A small model that answers yes/no questions on an image's attributes, trained from scratch.
Model: 64-pixel images, encoder patch size [4, 4], encoder depths [2, 3, 3], fusion encoder layers 8, fusion encoder norm layernorm.
Data: trained on simulated grey scan slices of phantoms with and without marks, 245000 training examples, 13.6 epochs.
Rows from block 3 of the fusion encoder, named by matrix and row number. Rows with one number belong to one attention dimension. Each number is 500 + 50 x the weight over its row's rms, rounded and kept within 0 to 999. All counts start at 0. Numbers have three digits each. After the name is the row's rms in percent of the matrix's.
# q: attention query, key and value (stacked) (fusion_encoder.blocks.3.attn.qkv.weight, 576x192, the q third), inputs 64-127
# k: attention query, key and value (stacked) (fusion_encoder.blocks.3.attn.qkv.weight, 576x192, the k third), inputs 64-127
q.88 099:488549516373427538444496513452488547510465478459527474489515454496408503536502506491464382598495517565501464550429462438480426463562452508532457493433536554449548456505661553555478560461582531
k.88 103:509500459472455580474521385502540542482614522464487485495488534571537445509568484460494490472440596500430557524507539454508492551489485508443466498447494438467443501594562539473472400573465477
q.89 102:505486572464441466581496552431529533556619529575597600469440481460578489510510451516510561540481513562471516512486492493421527540515480492533499529502527438485479480438506427582406435495393573
k.89 096:460480447419604507501478542455428479505502381414426498538489504486483473454447500504525491512435568476573549533533584433499480494495429515553543512578436449541555507449614501444588598512569535
q.90 085:470590518537503416539432611459468462524516431548579525445445438482567569547421525461588486526610445523449452536558409513411580429497475498533503452526511493499558446500469420513478463467452456
k.90 096:443489470422537540499487516470454473499429493466441468515485602460503541489497512586469579594642487510535505528574450485533538435455488517526549551579495456468481485566508439392494542449570500
q.91 082:482526410502605578428488364516538554458456468448436401532528576477449482444529483503496602597460449495515431531410460518608455494517474452521567456486499453494529488497509590534487546474521558
k.91 088:562454517488411525521550337493524495433522583546505560410601587554462450508475555532518457444469576521497444498394541522463434567475506456501547497425583595526549586445459562542482409524480428
q.92 082:550626522498454529447529469457466534458655518523514528540557572499436481446526469548445495469588501603494511503399399591461521497524593537397425474424572526481470462554482483544420466520543521
k.92 078:471492528515410616477511453446403537407585496509540481493519535409403504479453523549476413550452582556467520427485463494478570461454487526482432451481483493514576549453608567537442497493511560
q.93 111:489588419520511485448583551445584451474462526573511468552528575407515462477527563488480587469429483498512422420504513547485559470486511535444508472538412511448505441530445517582528510494565500
k.93 103:547465526513428449436601439422542546481439417504482509433525361494540440461526534427512478527440487465486554576443475480498515537504490574495557550446490578495588434445521620648468444579479437
q.94 077:456564427522445542503575499484434483415426585572459414460492452486525451533471543511516506467407568410535481588523488462553518565520443482583464489481563454494537530552487555438567528496621569
k.94 096:524548480602450402482552511574552531498541478442447575529583414575542503500574528517550485505497476445461470559508542398512492537516478512501497535421550571539495427530468516452457453560459503
q.95 079:464386514530567550534488464480569494555500415449573464487430519377495568445478486434579580549496421483437484542508548511502569461454440501467558471513389364486514448509540469464546549526512446
k.95 078:626380443430517478468473568504539527561462500405466464545563563425531502562540554515501503569500505440543566567463641505510458533442462462579563542535539483484507560485519538479600480568496526
q.96 084:556480566541550510517603583526487569485526496618437497629498526494512393588508481478526547453443416559467492503550467517492459526555474461462487479454455408481548471573477489465463467564502547
k.96 103:424536473544486482444479530461459460487488470521457481562378572515460566481501507531524536538551448549576479531451481576506445486488496530568499485502505537513545487600561486523593466561531469
q.97 140:510414425498528475564498456422541463527409526555560433463495437441567546584488479520467528581488457482440470476463565443511488448488521492605552523484571421522519470489484526378487441467485511
k.97 143:601442560507494501532486456536429478462577496448512568529506450504533499505570553459488440463448441553437482487511505511499519459485524463447544515499458532519462518415446490532495576526473521
q.98 100:487498437474540575560432512485498424481517558434500480461465467487423380501519559463534580544535476532508543471556405495541484459421531585521517505488446538506548491529553560579484430530390442
k.98 111:513563430415482426510562560442516482485521492489484437496450564462502440494476536438442477521420495425473490511448436518525558551501545515516530503588500485533440488465511556426446443510524497
q.99 090:609418422472493551503471527486540507514561468473529489539445570559576485561536514487562490496450476495457556443515496474553475504550553486496469553413525423543535600470436549466484509517536500
k.99 086:558538627527520461492431495525480501506514470549465560559496416480458519553484503401524531584498482574522426508565553427494514444467518567462493452444453557535502465560483526497526561480523520
q.100 126:573401551553443475509505438487565491406442538482476473415511507465573591449555494470467480415471498508501454558483634500550516538430597447526552471497527495516480538451516542476574486493417533
k.100 119:534523527695479428541431476446477563538482589391554490526520487502541440476500592494517506433541503457506484453496457457371408491473482463566484486514612499543510528508390491430539510530428441
q.101 097:650477531570493484482466428506526553554546485519544432520470541559648643566572445529463427485513538460477461472457436503463459553591470472527568523519456520458584527492507488434490464477600484
k.101 106:558534635548438470442405515585552546455531534501554512572569519552497452548511488486558481506544526476443436407465518498534515504489424507448484469477456509479532542387472556518506512458471584
q.102 087:350530452498525489539519485438497460449499518422510528413481396475444551354524519511516521525499516492492516505491502543519559427486512541497470440464555486513437448434491459511450555457395472
k.102 095:568455391478586527568564407508505515605559516445435516480436483498574503477491560466480465552462533545498518490577510476490555442585578508516482514467578437528490485525434520506502590523516549
q.103 079:496536394550414600515510505513493475502535482503599480528565518453501592395522430447444472479555506426524461488527484532515574471556550439583536473534579463519433589563420528524530545519511569
k.103 090:445583558481533472491513589514485532504439562511457585490499447453522449505451502521439518518485536479520504554420489473575610528470493518456483526503524459518516421484552458444504456487500454
q.104 093:514548530500465529507482435412521419421596453507464503450527464451451508505504475662539560552533454509526527447469581474378567532472481472461488503440547513425514434510538495468412539409440383
k.104 097:526514546473557477508433556583475510461500487433571437530471519430524525526478509521519467446608550545449520477558504455452511481473463465427554517474572504482474610492529558483438486527489524
q.105 103:550413377516457580507461441579534451523442582548489502544477475542538459489506574483502628536434429538507612561646495474512417548496482560589467564509556512454571590554462507526454454484543488
k.105 120:530572524508513492490483511398466584454449487533483454557517410511440559532489569432428509499531514426532461500422489485550495521473486533503469482491542458557424436492501484407521497435557499
q.106 116:486441456516512481554434515479487480534440592412478530403459443549453440522516581450441451560497564512550459538546504530537476449429513526502501480552452608519514472467484547542589425581419530
k.106 119:519477434425473472565514487535560479494529501465488466477564451451589394479524547470508479416415439385445477451503418480468532500423548491517561541543493461526421527442483545472414467478463519
q.107 125:484458532455495535563481490486477444497539536448488539471397511553454384527492560424544468489448573533520531547507479511580494504479524442488479583480442565597490521456440566588498460597449576
k.107 118:482507433437508524567574511435534474574451522522462525499489434508508458507379513488485547493467505464456467495546501467499570483489556548538448517507426521487434538617530455494529448546487506
q.108 107:478493422427576543545477467486484522530515547450546430546526555503465422507506496515502583561466455400406544489405451481522437413451562555532494548538493482479567495543498592512466424479541526
k.108 112:478543501406464534453566547369470499416549574407427585474424525517407442519542526470531448580512452490502551534439533462518609489516470481444516528446492462525443517441559523530416465498434517
q.109 096:480518538534521440509580544453462530481474533450506480535450498466515414605476497521447495560556375528533522437524524494450470464581475596453500495459509495433532455581523414429452496523484477
k.109 104:550421501421493508508509443532414498498580441535476427565514583453565534554546508462479538551430465545475422461401453602555473523501542579560594504552531512480508442464532562502561507475582486
q.110 109:538508429501555519534471419423472431477531497389494478432461625451520495513481521505499497526520444436559489481533553494491553389458683560453476499506500459513547541556362577496519459498505507
k.110 121:555520484464485463538442548498490495392578508456499462496431510395526477540475542465562497508510473493426454533434427441393547412460508520426523456417511526644479528468563616514485482545475507
q.111 106:457616509423526526453501585509471580516533387441576502541558554484461479457484434492435491486526613438493464479428505469509524497517531468521490507579541546550442577513513492515583597473605533
k.111 128:498467551501449466402544535568516488541463548481543588452563502466543430459453425515560525478481479521441536517528515493525580527519408460412545512493450532455572503444563434481370535442431525
q.112 096:494576518512508525549483487533460459434538521482476493541550444477487542342480490536544538444562464451564553571485429517452524511502502514467513472542470435444446476541559455527504604445489436
k.112 095:469531426555532422468522519529570552551403490511511390420508520466567585505464500490497436514563577442492557530485475438482437523535469471560460519500570475611522492541514536475541477555504547
q.113 075:467540405514558523498475489534476481579445529480482550454546520503501556487429568494473481536563449450573468512594466522483514445523543535490530422567504413516496510546359489483470548502598533
k.113 089:530520426465556635531496471529540462450517484551483492493525440512490555547533523544463437574588528484497570558456487469541450412431527549453424496373443440572456474443493522575493539530544506
q.114 095:567516638561387524437506453474507488430516423512533495468482507489488629549535452564442412497475475485521495542447579524427493564475491493514566468486579525444487450519658541428478509482445478
k.114 104:488504583598465543531451491536420542466496544393547535540533588496547400495574528542552492454577541481460469416482468518476548571423451483531521530503633458419531535414473477464453442472490499
q.115 109:523406446499439551540437490517535536471578510455491505549588490571470467423548527552601572534468384440417587479476542471499420519448572587491436424488543388455495531510564564539440539477474493
k.115 102:469613504572560516436521578466457445483542495476532454514483544518444459534529575391508443530584514565586572534516488434496455483516486514538471469505543489604531489491488537455417460484474463
q.116 067:511513439511461487622463439430483549484563493398491448513573443585498381532503524533462513593464408418475489382430534475430528438523557566472474495430452493465523444566489533547455469476410484
k.116 079:469463488446524505443510569552441419436543499495482416533460548433527410578548491418473519533430531542515471570490531475514551515533510549503608503547519498567484501417571597576441439508553498
q.117 086:566405548446485494547415499520507434433464482633499464490475464541550466580479530542541525511441491511421547624464549456520424523456476476590559518483488449501558513436607534479450380496450487
k.117 084:485518462540491476487561518480445419452442471493497548507508526525448519528576452464535421443526484573467496405556518492480483488517479460521475531461544563410474573467475442497555504497455517
q.118 108:511537594585534556440562525501396427415491469497483481529415524412508604507541477504474446469497517517488465518421525509500535403494554435519571530455493496492546484500483533534507487574487553
k.118 101:423525524540432400511450511512448545504567589486502499545469618525548448529469657527576551501486556465433460450419416527502489574459477481554469473583574525497529502508529462423504487455509498
q.119 078:509571531578481482484552452411518438453527437490520534478486500423544546471518451570458472488526464522503487433530581496475615515567525380467524493403576505457461501538449417489444579447465499
k.119 100:477462530547550458529464469537429549525494527475485451532426472484499524501463570506480520559525589554524459526513545515482479453509528568481491487460585528517507485583518471425571519569539443
q.120 096:415547462488573482489575504480453524503444547406493512469549586390492490472431489501491543495540408478539497555512575511508487429501585530459486485584548470510485559525441405437513540445553439
k.120 093:532459459507458413549468427426486598529544495412486496438535418504560554478463484527473472479537423453430579487411378491499442504526452466535532496467511468607519464542563527447473540493512467
q.121 098:463557472492591532589497563531484378483519492589508508562503429469478565420491532528552545527508523511452569539559440502496499517517500507528475474449474416513503450506496437589423612443493478
k.121 103:502476425573561455473583486553529452592493444556478479443418508545494615454417522472479440581499558569503494564600485480508486458585555510507416460485502563524578497557467433473554582519532548
q.122 125:440467554489500401356513435481505547479506541460423570387467554476472474491531556554508487492436591581521493488488560543536483465477482481403473554463532572455546500427468525541529423487523439
k.122 115:480510500490499535542423419410496534479581568508518520508487429473376474529534537582535618543525450432554536467524511457428458452454505442486547480397481425498378518594444577624475529467473443
q.123 088:548511567609519540521538483541478545504469475494446527502474440546588533545479506432422429414536489484567453591485506483447473451565459446524605505519480480495491521603440543439545430572529551
k.123 099:544477515526463534480463466613511489494448515511574410589575523492637463554571461530566475412540517435468456472386410504517501495456453467486586496463462480523444462489528479534529523517508486
q.124 111:519540542612489495512536492488431503499537462581523481557458511480507648588526483546476420500465456474483474503471504510448510521533508500528591458481519407424515374560520512480461468516539543
k.124 119:469493588578492575489462514599460435426534482547506489562460575551461434500586570568512471551516592533554502528483471477507530513461518520523424518394505477495533519458501477587522476595555525
q.125 100:555472428491485603522432522490520452501592534510508531490539501495480473534477530519523557544587435548502589497630444476471488568517512596471494471440591435519530590578484515478448490485448476
k.125 095:548618517393537506573447590494430501447519456547469454526481495399464545536489495489433456551528512502546430541408490546529568444431500554466463506481454516499497503467511528452480473455544437
q.126 083:504587613542489412493604420433539525451531437501550432494508498426526558507516390544497462436492508415540447462452565529438583507577503495444468489450519583428451474530582428453451493444401448
k.126 086:453423502537509508524485477502468511508476552462490458502381552505531468453482455498552513507493534509506376477499545560444572469580462517520578546492631501458559468529542546465633487513481484
q.127 094:512485528506521483390508512488574567524457442431500492457557568446486544527478484442418432498559514522524440495466506502512457527446496509476494440563491548530476496524517550462602458532536484
k.127 095:490517478468459545533489528444519524489489520430576544457564587519456400490507421625546521470497439419519492558447518618443438523420498451459528483501452485499444518447510548543445410473445443
q.128 080:539568559588570574454475493523417434485501445472497559487511493579442527450551517493480446534514461510591499456623430424498545517543530484505522455407521457554513567422504583440485513479516446
k.128 086:492466407462517607422574447532499338527585368501494544560489573541503552434582424441506519537463418527474573558471509466478524454548563582445517514493465437550525484534549476467457466580607449
q.129 083:491516401599442414515477500482461554602415499564533505552484489498545458480463497530401548455476490467399466508464463590502552518442435486519477546542527529547514478481517472434498418388494527
k.129 076:530586527514573497527451494459530566503444578555486475398463429535440479537446504530450533480544479480510417557510487558481532474495462513568477534537585520496540481554514531536445478440467507
q.130 074:461479537407446480527465510545564564496551491439438555459532453474530441566543423472509531517470567470521384506480561457474407449474567580419504581477439488506484519461491559581397554629469471
k.130 074:591508536529388448517482467589529525487501527457522439552511492466617514520447523518558504492524495416501456456541498383579485550434481401489517503559493530509419489574457453492570524458496527
q.131 126:503466486492427460400538476462542581554439448459448574545488401527549529528457492422482496504478539523559552423574546450550587555535466551448500474490418534498509464504566479514532567482450447
k.131 109:468492527450499450674427476498541534402584558372473445660490516486481457464491479502556475431469495461433515476514450512588525470443549515494530611511527516532446472530488422506469540451519444
q.132 125:496547428612592501503457517549473555538459478552486532516503526553588508473500561536483455505479452448451508441484478558543523453558482480584511524549523507486511465453444489372518406429583502
k.132 094:478460488499500505467594499469579490375483602513494463432463495509402556468479525554470483536448573534511483585558493540460492481567590608481457442443601500541540434553514455553461562533478486
q.133 096:450492524506516461462557498421484534486511495551440472476499478443442520465401539510658536418543491507503501478509516563562545554481424520486536430493506517518536431640518483496631518441550538
k.133 076:442477576502560419556467446523524460536475548447429500539491527444467488512516547470461527495523505455509555473473502540461497476546452451491590553482445574495542585450396488478500445502469404
q.134 121:458492521591609497530470459507415490500512449551469566541526504497477603452442501512518464530543431449509499463462426601500545559516421455498540438495521469476589519521509520445502484534605630
k.134 094:507599462422474472468469524484451453439518488547507485446400535438490472501465554436547548513542528547491496484463535500460533451537526573591548491456525524536581534488486444419468508513564447
q.135 109:486508576490573552583414510483506435482594567519518521496526534508552631548542426462551479510493500499527589476597534520512551496520603443459460444484460409576479572422403566528435552497503571
k.135 090:495422500463501441405425468486540557470483509468532468393522553493502404416399457564445537545527576530608503472515520555536565479550516487462555472409494506509428481570514472407519489509457467
q.136 109:439549464516512495471588469471420443476519405535489534472494528497484505454492442578524448572549400554538500461477513484532476563481373487513520406497487514453597500551575514479545464475590542
k.136 104:493555439532470551468511457503455470509587403486436527488507477476457528438543552425539527453478528537497492515449457471426459506457464540508479502477479537478572560429489521532485450574583452
q.137 115:497517444522510558565472525416577470517502483530552481521474538563481448479572451490466487593420452535461508483441506530505499442504472456568438448496477525488416515424556474486507400457493466
k.137 099:469468545509447506497559503465508513395551540519497477474485547547382505520470483469476451474445590557504540510540576454418513506586569572488408442488548517511500500553606516541517500513575538
q.138 085:542466470543486510555534462611439502569466460447521515517503538520489455538502478498438420519548524465558482511417497501504447605427532502507589545521532535435514549420484458463447382558514540
k.138 084:525595487508428484516507554511472441420491476537533527430463462509541539524508512512593530468548521477454412510520522453499518526449528536517459463586501499510460413601522496543468501460555521
q.139 090:399583531491478464478542459538480453457520558615531589441461486548556570458392492542505571490437453542463471508454482528528478438517485567514449398510471437513507465526513470520438484561551552
k.139 102:454553544458494482493410505568545438523486570363523391524432530441416466456437517539476584552541401521451521458490404484489483529485503449492467519399564513531485510542431453365457476535460462
q.140 146:460566438420430502495457525527582451495484515510554495491533606522542417571599479478444525556458524506512525480543519508487531492491538523530459492558507522469395559376521482562476523410457380
k.140 114:442583479483465528459513487525497499480556479480578474526515558515459510525525431559464471477425458511510513558520421575472481530474509562459410491508526471464507420552572463494459436482519438
q.141 106:520370473433518521506545448442473466479478504463555434552493527465555540601501484403495489546503550473507557542489619474499516540489541395504506476531480499424489539517499464482510569569483510
k.141 093:529409518508463508579430560387450607481530506493518574465585504472481438570496499465571443497470601578509442428423549567586503503496522505486572387497478488470440537383405560566486567492455520
q.142 099:429577528503536463509488570429562501429581549570425458425502476493450494441501528604610516394509456501486476495509478534532501440522433532473474473501478487510511453599495542544597497444532515
k.142 088:489415500528553488431527459472501530594397497519465403469520451506477521459522564461402557527500531502578542525545488498416468501529436468505502540428475562471578540419502510457554423483415483
q.143 100:620427503530455439487552459440476651524495503443486423474481526504512509523423510491514455477566560493492445542452497395504414541475463523538577557452506551543526478604550462459553494513503555
k.143 099:517486579470452443547492470506516483472456524444508629473514430438528499517468537538536542510514501434538530468533555518548476538477491402442489494573484476520394540471392547645571608497483563
q.144 071:411595502537422503499493521475389447522501528563469539430443470432546604469463432599489532524542386497507489441519483496557518475506506496485493450463559481533554491489464475565509461548671556
k.144 077:423704502474496473463465541551463479503535545449467531443468524484429400532433517532477587448590490510567502512529441499477524534407477430467441481442523518588446547532540494412531525524488477
q.145 105:433561487415505582535514445526508379394610488509591515500557510479515497487533451485476540558507505560507482493493513501496512437464597479457500405443485410505422512464471482564449515567459436
k.145 086:514510537506431529428510492557481458437561469499468474528539583544460399572505434440505503574566484515488610550471531495468477507539496464392531469478448484633490525469489461442473425482430433
q.146 111:475422590533529495450597486570436511487444487471423531500453543465461503490431554473599467550544471480567471491461565526579419535512507496553560567554474548478605509470483494511575489599567580
k.146 089:520499527592561563521615534506416467591500583664481479495521448467583548586509496504579565408556484456436409422488488419574428567496531492545525472535521510470469534499507515437504499438466531
q.147 099:421542360519490452535526462454535512567445471634498487499539523444567479425481496507485624558453484481353466493388521667482545443460422476552501409524554496498441480469507449469505427409562509
k.147 094:566575604445516383485496481580487569447519621410406531468479483536436398584424548491418517479623549431595492564534556473458522505552455460465489540465571532560535529536512479542473472457495488
q.148 098:505495442539602511497526464441460500426538460585488494548552516515551568430504526503511487585554423470509527484511478473456541444557454414524515413470506473479521540531503510443508581519559559
k.148 084:604452422437499506401529551460468543494573439462466577462589450480473480504527557364518505496506558506581521489454539532438569510569548488462527477381451516606496549345420504514502557518497508
q.149 111:529542597456531432530419456457558620501458583548448550475462505515510488576457544406537559509504472435502504493537402457500568510552470507562413473501479549586499514534592532481516631490453538
k.149 098:518450447374459469452552450454514537546405492411543491519473468451513524528463586491408525528444458403518561459540446610490456532553480499464508512501578491464503492481446452544598592415496480
q.150 121:600518471569504511489410565535462558526516526490498550535459415511565577477506524562402463387502528458438508495563385428472569489528556555484520547444503445553480464580421529451431534516499489
k.150 109:482544497499486490541407505533626495460462481439497453489458557506490462440485486606477562566485454484477532576518518571497527446456479466550523603504471479553499413486486406510510548528448391
q.151 096:501494448499477564501573496494431444391569465472505416467518557470504502512515466539572459490554496572547494521540608409498436497472552468444625431475524469438502513565447524528535527526558527
k.151 090:422482518524463546452503481496498481503526481539468547404607502469483451432523443496530490536529518524579530502465501428494495462457498435443503452461356477562485535469413605488444450572481552
q.152 082:530535477473375575484562522413482431427526491471576483441461551535460419495501518567441482582548511646495529565458508377515427498467428522517509405479513497520482520518532495536529455492457512
k.152 078:479571572545423562409555435486482489558504408561452547473578519522379482489539470529478610481473415465539541536498499516392446545474450414529440518520417476465503542398489550628468429526523467
q.153 083:533510580489534417493449555518488564546471509439454456468482515441488512509545519529576474368558500444538467480551394453502515547477544510503502644478536519520525544553447532544539531510544518
k.153 069:549522376510480459465483536487500476618448401562577613434524416520593648493547531537537529468470495514561453495514525521491529532443445496503526517558472504484509497489457505481562567502511533
q.154 114:528476468464429483611560504440505457535578504483623410581515508479461488514511381581496429427563513539447508534413485550469474524391525512423508501449495462534443460593478439547456455447425460
k.154 104:552447556521548428556381530556505511462500491428546517438504485468552479532495471428502465445477608536485557531495602512468500482500448481471498532562389566475445540502532571528597486539449495
q.155 102:525512470547558449457553452498419593504369486527446425508549536487494489523407581413564539457505464475532472421536538468508546523496504459556568452488566542464515460555539449398607542462594520
k.155 100:444461465426540518484575456499498411544529532453454619502545471521441508557607473433534473534490427492471513506446473529478491509526533571467523437445503466542500520521379532466434515517532552
q.156 105:546548440517539481457513481551424527488532467513511426447509487486569561459529495596455443447564479475494467527518480424450454488517517507479598492450584466469510491573435506409481522497562489
k.156 103:531443380473524517444485557495494495536546385447486602431559415484503545423532531442489435536495517569571522576514477518473512498469509461397495494439413509569502495388445565535515591595475565
q.157 094:443550429507505566479577523490471384485443451540547484458504638449505510538572498534540486554515490523498563502480509578586545567508490436605545431567585524468494559435463457510615405381614484
k.157 087:375579538524526495458585504496411464523544522584492612464515571482433504545515425561432528470536549546578544578506490554419471465485477539505458450503512449514545557471599506518412457539536445
q.158 079:619510538534474448514563487475418532491498512472468373536514543476475522448416507450513476429600460517511486471550420401387525544418516473488583477418503515512524510616496450538559597438529558
k.158 072:492545520441566532515448459542517440575551408505453639445557459530537469557614439472540575456522483456518509529470517547472582548469462483506547511484424453530477497465430580491518460513560490
q.159 127:495572447512535439466380560504581586557514452531419443488564498455560500443574512483521540468518483455482504394585406554411584461533498521474526534492533501472459529482484497534547603386540445
k.159 112:514608467459472450462474504560541501446590462495451589526501493533491540489536543518483414467509513477565507578570487528470615502511476570484500566453510500576549463545510428474494570451572466
q.160 098:449449456524521457565536425429505475514466622470543586615518417499517432491556503550530528554421493515495491471505519461548480479474534457504436522458526522447407526458422475448457465392367536
k.160 105:499541510565519526449555402484524612505496536480516505508560536552369448511512557481580553478525547447553522538386435433496474539481510437497460504514508519478502473423501523605437447488545416
q.161 103:446506477482509549538549581471579463506501390555538464445407437461493521505428461555482529622423422520550437506478493530499522433573524544515504357466466465502537475526491418555524603536511519
k.161 096:486509496505489496459533508540457540402549374507551506538504494457557369583435471529406458524454393525504457571405572486496475501551423414551479460532498460494568521516560531458533543518494429
q.162 080:471524487448399498485499568562486476545551453508534448478577460503505542442580474465507538419540574492419531533420452476439434539446510567526465575495498474552510445490546575494496457495447468
k.162 080:532488520472542454515449567499520509529556411510609461466482542624565542313538477409486517462507550484505555387531482465466538423489529485497492599530468564574474548542478490477482382535474437
q.163 093:460495508483466500428528420477431457415486567488476528529558521401402511525566505560391507494443447471486480570487553502512476430512570438529468534511554504476500571482451576520455462371424479
k.163 095:463557539533502565491487435517558552503443450510564481459426502469490588502447547471479478513525446435494524394410486576468461575522532473445447452572558429432505532502491476440404418449560540
q.164 076:524469472638534530525474533484491507508459523482496512528428465548499608498536510453502463433487571482457500590518490442451435556480470504584543528408484578416584507565440510408520469495619448
k.164 079:526512527451494504512411586573529488454528506459429506492510466528399467447464545508526478489495543509465460501583531445539512461459513551625460573550423479522549495571540497593510529599475452
q.165 092:566519505514501505527515581465521420525432503550520444473500439521560600591574516485515479430561549473465471467572500528465536563480447480588593576451519575378492424511499543441438498509519557
k.165 095:613538468463544418490511661483433454543442478459477563529456527519463442490463516527512492438475538534534561477561559437578411494511489594471369538537421497545532558541556488470586492565508434
q.166 091:494490455596493558510492498473502530509536548461499562524502582556547579556504459465583373474510578539416499527490506497484478595461447506511495491405472548431507550521526582489533455490521512
k.166 089:448497540492525541432446542526446506563493591476396506482510566556387446378577530506524481514558585526497492408480513513525546486448546588527489571490520533546546499466545573544487476564466567
q.167 098:541502524548427581566505524546508546468517544529532446588520523480481585497502483563444480358453483448430483501493501468488547534569535493535453495483548527480466579496449570546473466545508589
k.167 092:454546513557606466438485526499649586526424499489559485448472500648457466417562582506499561575495439502527508445453495513410561447505523476554487452604477585530482527501533494540463404466445432
q.168 117:484496447406493481456592511489437487581542435459453530450556489531420503479504452528575448524589541527557530538529512544479470589425406430561529621474546518505540512471505441482518525488481425
k.168 120:456524543450487598476476464528406540513580497494470538537445519503499616547452465439623433500473595524525475505619510445542460525491517556533437492475502530458503479505522489567570581578552501
q.169 104:449481485528441602405486523439523541533572472543488571500556492524504632462481530577562519462502455562456493467519527492475604472532578504487527501515567487548518472542378576553552472444485543
k.169 094:417491453464531527492561482501419573482555529452453441472543575523527440448552523474491505509516449418571423467489520568425563472512560580472519477502604530467455556498597452504440510513577542
q.170 092:483430543388497553415514459442422439553581472494488530474588471496486498538493448529521400393550644549495483534540480471566516554494503369460496553508527478622532501565475543534596541536520495
k.170 099:432562494488477575563507505513527524606528565499496480490479567597502538495584558522535458562441508496453432498444499543422471528428511553580532416489557550368491464515496506581504457485517549
q.171 106:457502507522552439518471420515466514507460612463466525493528437453500443517457499422536574554521496476465421457428499457564475455455441544489414487535504565584486497496439456491492487530498502
k.171 117:493482444544493533557556503526518429543478551502467489545575537458526408453610561546493569516497414498390559468473493445412458481487511495520474593495528527551503519468437545403408465427560512
q.172 093:509481519601557503526401541557492526466461539458406433439458491525451472561459596435496478483452512522443472580519506421480441482467478571481480479518504508525539506562526589439530471525646462
k.172 098:567403501564478515564481605471509349491457529456480531489495525436542459475527496541429452483528437476440543433501461519550472481504480573496534536513481495521476492547496448360472457472494576
q.173 083:521581461480510504437526479526504555565505468473468508494504409530433449465497526566460487484470405402575489565563473518568544523456501472541442609523585581451544488506477456488527453503449422
k.173 091:468511531474469541484527477540480460521498356442483498488422496472574500584506453524536515495513574510517554490614483474506499522535452572391439426439462489426471454496481456406430494539542520
q.174 082:532552524432466446518525440553511519516492581478452509529516444516499493539543512466511489391451492419481467539540490520667519566490479438534497570569513582421468441506494584528478465589518588
k.174 073:547463514547544502518491462521553489639436486395493480475429498471525458458600579548547539523557510508458538450571471438442539514472491544374490526495451496514531484494436556426474476413519408
q.175 100:461390489546473572492509495490465465543565527500579478450533444460530475557519448614492454491471548564477463545501509432481447485543542454446514464435512432609534471556523507534571575565446507
k.175 101:483505536537503561505466514463602540501474526451506390507512541526539451547488563510551378505425485573502489475457470519456436571466446450498519536426567508410522452507509562491554506562452494
q.176 092:434537510502567458558510441574481584509436485543432509486455461476498568547411468490447501464505531433560423596447411462504484531479454492599546443505417487390565463564534435475479567587615496
k.176 086:543585499515548542500496493653495459500569499499470533537499482491584448562511553514477512566429492529461457555505506362507476486536477466544374519579528527492602483481529473507491532443592477
q.177 076:498560502486568498515541460510486499492445379431501425468446512479448477542425527474437463482528474477577517537493470463593480594547418507488500440454490501490529539536572476439499541574588409
k.177 075:484540476476434551514534423621452438529529482559558535513504444507524507568487491525459510568436539570435433569511602457524464520499482424576447472592410517479483528393464516559531564465530570
q.178 090:549563505582473513558437513495533520454480526511542525549460518463562647503497541506430570451463492469446422498473518511428547404575554625512546424459450495379508428560496514471455502443562560
k.178 087:538496433541576432544462526495535563437471463512574503481526401417478525452472487473358478469535394500509558481516477529537501513552471441450519593654465462539521485520473495407501506496462466
q.179 113:491485517416501485471584546391546394491534535517468537507469469492485493515524491508537531596423476529541507471568499607581509487471514464526468532589486575481480454466472492531544488449422581
k.179 102:507442570493450464499499451439492526449499478509561496517438577386448482513456467589529564503571505445530486506444506505487491469475468512494537520478514456550556534569526536470490405495566418
q.180 105:435484447503538512460524540471517492564493381511435499468566403536386411466521547565536549574503386495572561519476518399424465531460460558498488549492563507590513471503462411407435475454478344
k.180 110:525503527430482540466600519560432431455542417516495531556511558496556533601447435483561511431415476437490472539498510485559496523510529508573416494521466473474487528519536418478453567556504511
q.181 095:509444527537483524420526443499419513490518503422475446523550514525469571510561519515457463393553523519498508567569527402463474579483529487512535548457555515513553572577471603405468411442561418
k.181 104:480488545427466586531443517592497468522518577519513496438473537538511590491510523468485489444483566409529445497498461552534557483445556541547504497577515504466486463436536438537463465561508579
q.182 096:469503446553549481506483500446491484463470502437442553503436612478484489538528578519533467560480468537449496582496522534512478496461532553438525479507510537462485523508436556400437429361547468
k.182 095:471488484509510504486488425390389547457507568529528545488501482360437554480479428423465495494606488497529510454422519520649472526513532569436522572470570439527427460480456496441484494490500583
q.183 076:479446446502512458473493489471523547546584480473503564534585493547559444502506436521621466540486548592424527462515486457514552590414447487425539511454495445597414447512534491465543528492458478
k.183 078:446476520540445493529513447482525502575515577500470440515541555460426469423538470511559443502544514435402480524490423537469457572459530478487519550432508516531469504489481520581509599491494530
q.184 083:503466544463349461458512504540514517509550561475539418551603437494535477467566430477527531453527525467460545458499532479418502430510531552537533568508473422505464521479550594573452464387414558
k.184 087:529431566513515575520518585502454441504478533524554515524480554534599568462533514429402470365479564436574547494488443529530526500449428381437542507541434588493482496457400472500477480492482537